From a checkpoint of a small model that predicts nearness at each pixel: decoder norm batchnorm, 48750 training examples.
Rows from block 8 of the encoder of a small model that predicts nearness at each pixel, named by matrix and row number. Rows with one number belong to one channel. Each number is 500 + 25 x the weight over its row's rms, rounded and kept within 0 to 999. All counts start at 0. Numbers have three digits each.
After each channel's rows are labels from the 100 images, of 14848, where the channel reaches its highest value: "patch colour" is the nearest of a few named colours to the mean colour under the peak. Only what is clearly more common there than usual is listed. The data: rendered scenes of toy objects such as cars, trees, mugs and chairs. In brackets: how many of the 100.
# convs0: first 3x3 conv (encoder.blocks.8.convs.0.weight, 256x176x3x3, each kernel summed), inputs 59-117
# convs1: second 3x3 conv (encoder.blocks.8.convs.1.weight, 256x256x3x3, transposed, each kernel summed), outputs 64-127

convs0.89:491542479493493493475520497511487464519523501479505492463457485508473505494485509502532478503469515497499512535543560494503538506512498472514491489473492484461497482491535470514
convs1.89:487534516487505527495508470551486466498503474507453523483525476503499498484527479466501499461511517512494506479501537486469501477472518520560535466505487479510470471527516551436496467498515466
patch colour: brown (51)

convs0.86:539510461496466504497498446543550515464456504459548533509485462514536538519539512457499531512487515506492535505495528482471496454500478477525455495497463470528506473515517471506
convs1.86:467530509546469481504468470441483483501485493454496454497497472510498497455464453502514537452494488477514492510469479517549472486531439476482526495553498531470506496514506464479499514501497506
patch colour: brown (51)

convs0.64:477492517525510464532476513516524545485503512476543498512507479521474502484512473476488486449481508453506484494473465463454496507496526448481496502532487505520531471507477455489
convs1.64:497474506507488502482499478489475492481502473493462478492527477504543580469535479521524511467514503493523533516504463551476492538518542485502501466492489477479503526504498466492498500503508516
patch colour: brown (55)

convs0.127:498485471454476505462508394485543508478486517492556492509513465493460494553483503483523476511510450476492496493494494531512494458522518483495502509514514505505510490480503494504
convs1.127:488520451495515457470479506490519540475525448491452451493494496487509515507471471537507508510481489500536511441510470503492488500522487489539495491515485480449512470497498551491538531465486477
patch colour: brown (50)

convs0.229:515491477534503503557499498527519526496531498424482494495491501466502476524483487484477491484499524470514501519465468479486493510534480496459517507535461478523481491500477521513
convs1.229:487494492554496497505468508483459488481472517489499499478483499524503518505481482493474424476569493513492471549511488501506484578510514489462514525510482513487538536484484482505528477471474527
patch colour: brown (56)

convs0.99:495489460520479517468494470465479480471509551465457484522506486534489483539563529532521495480495491433515516497462517462499483518516480471491492513468468513552514507501514501501
convs1.99:495467506484471487526491521515483484436468535493509501504484493515458593460495488530484497508503446522501496524482537485484491509490490508488548508487533450461507472488570511503526481492505508
patch colour: grey (47)

convs0.221:474519532483510509514488453518515515473508468465474507473512532480497508519491529468531492540515514483541507497488520500568544494517515513482488476528476514507500523506499512506
convs1.221:489507466524527493496479478513527494506529472451532495476553490507524499512493488522521497481466493452512539475494469527478449509493520465511504523476500477507518479505538491466486504483484516
patch colour: brown (51)

convs0.151:516470506491491534480502475523484515537496504510464487492477488532484515536447483498522501501502491510512480508460487479526475516474477494480511493473503507515467484503530483501
convs1.151:444487487521505540490495476520476560519514500502498513495521501512473499538547506494532487485490499509504502542521511491485478521506507514493500495481458450504491510512508533483526518531474481
patch colour: brown (58)

convs0.10:514466485506534518506523462464506504523469529459540524484492472454511493506503512511496529540507488516479512505527497499481471461492529472557501515468481524505484509499454543494
convs1.10:506512513496504524488483461524527479482510504480523499501503449508501516505524438492505509504488488434515522527454524460523490541497500489485542506554520497468471489483503490513515514512485506
patch colour: grey (65)

convs0.61:470465517489522460497485494509494485521530550542485504499520481507504468506464465467490523492526497534486511483490509463471472518466524501518504508501501520511499488523473486497
convs1.61:462510511505488474526478489454461509522455478506498485525458454457486523497520472515494497537600487527475493499493496540523487499496548500523482454492489506516482501504476482530529498506500475
patch colour: brown (50)

convs0.59:528502505484476470511520491519531483510487503521545498465485485486502487525477473484511493480510506500474506482496500535490483489518492510459475496532475558490497491490495505491
convs1.59:503508496517505527521509436556538496554555521518466506470517492503510482533555473478494502502515492472513499490492516515465505472485495469545484490535548536523448454551497497487492540476529469
patch colour: brown (50)

convs0.214:534490512477473501430474510542510458515433507516501473492532464533523510519493499483460523480515511515473527515515499527528502509504460521480532476463546483527459518515512510498
convs1.214:489518466480514456466498529530486495488449473498480495511494451452472499496467519517501498506512533536507491507545477548526486458509470473497456514485505487497488487506482490556487481504477514
patch colour: brown (54)

convs0.19:463495507468481526473511508474500473493517554523489505493520516460501498512475477498481488471522463538471509477491534506487512505505560510510505449472535511534494512485547514465
convs1.19:489478484455504490489479498497481515459496513503496491494540493474478567479480474521469444472508514490495527495497446498532482486507521517533511498481534463514502472515491507471530505535486502
patch colour: brown (54)

convs0.17:476525500528500553491495510489506528436483522503453501487462508521470524463478495529511500482516466484513533540475515463483481499515519522510484497456492529500478508495492489498
convs1.17:464483481480491475514439482498494495493522525515529495550516517479473478491508510509509501511495450467486479484464502496505514487490473539441521502474498503466508472490506455512488441481548506
patch colour: grey (47)

convs0.20:499484509494501524535522476486521498480528522529427533504491470522512529517450460539495533535468526484560492478483536490497477501500526519507454518495494487519517536494454488545
convs1.20:466518477483463472489523564478493537507519512510469497503519480491515487461511479550514475469490489462505455507508459462529445498489522505495487526486485520510508527486524533477508528521477509
patch colour: grey (52)

convs0.199:497506541486504453473522540510473495476522520546493490508525503518519484496480492508517510494519527516475513488458482485514535520483526533483498532511472516438499542515509526493
convs1.199:500495464456497491494537492509513513488466478515488527429511504520540477507492518533530518493519527479497538497534491507466493462495520484514485482513527525511488466496505488487478564477498449
patch colour: black (27)

convs0.149:520496532505487507448517482463450488485508534490492503489512475469494498480476525487459519509503515488460505480513477486462514480564499494504470461475539525502504444486477489501
convs1.149:513487473494462446498506525507473479509513465483470496500529466507522558481515523483513501504502509494481562468516476485516529462461514502510492485484462504485499489449490490488476491557485471
patch colour: brown (50)

convs0.187:504542479519500452533475545508502567492496491487519474498456510485480514508524510481507497453513541509503456501502517478476496516515541500445509465462495484505464495486551490484
convs1.187:481520470516491543487484479533476509473501516496503523479500534479493558504512463491529539494479469478453466508482480503443516513517521480497467460495518492508547539495508475512506482559495531
patch colour: brown (57)

convs0.102:501540442499510540495521462532434477480498521462476508455472482431473519537465499527488489492486481508480504507531506492488472466503473466495506485488524490491511470544496548458
convs1.102:515512518553477520493523501526494495523490476459475498515548507477503474473542529445515516511509503520513526551548501513543506515468487509488481532506458522483525520501533510492502487496503524
patch colour: brown (50)

convs0.27:525493467481447481463539485478464469542466516498500517494497465488522492492513512490487480507515458493463534514501560511537506492505485483537483487487495489458485484460511499503
convs1.27:495526473473488499494508497488465503486492504501459482513497442476515519487472458486492532481500496514530550479489464508499493472462509446506498516515465475467520470512460475471469494500502509
patch colour: brown (62)

convs0.25:563479514477487516474508436467523510492519508507497497494464484521456510530525490514520529514487512449470492511545484491470472479538487523509493533514496499547515507510476496546
convs1.25:523506481454509468498501513468521496482454504476495465516487516488528507500520515466508487491497512474455468470465468475541455483446463550489537505502513505467494508473481462513563497490460513
patch colour: grey (49)

convs0.109:496477476492450509471497487498478512512507467514534471492534504468475472547452476508504492495567464552503490465487491491508512465468481506448494475496495490489501478481494475495
convs1.109:537525526510532508506510485474527487510519533502515507521493460505524516499540504514573542524561504467481478472492510528488538479514507483527461514511517511515485509530437511485503527471534509
patch colour: brown (50)

convs0.52:525495498485521510488511413464529489538474483485490475496496513506470509557490502474507498507456461469523513512512472528457467449572507476525472510473487511503497509528518516501
convs1.52:491512491498526472491520515482531503487482483485504487504518462499538509480492506524476507511476520491528512526506470479547518471492478468495487494482489477503478469478478506471517509459509480
patch colour: brown (50)

convs0.50:481531498525483472489480484520485536500511477495488515506453515447509462507468493462505500474512507442496472491509504531500496529533529485494511512497513531534503469531520517470
convs1.50:485511548550444495507482469542492522511509502499492474464546505506531537509511500504489525500492496496523489511477465486487495511480506500484474502516528511505485519502499476473460501487475516
patch colour: grey (48)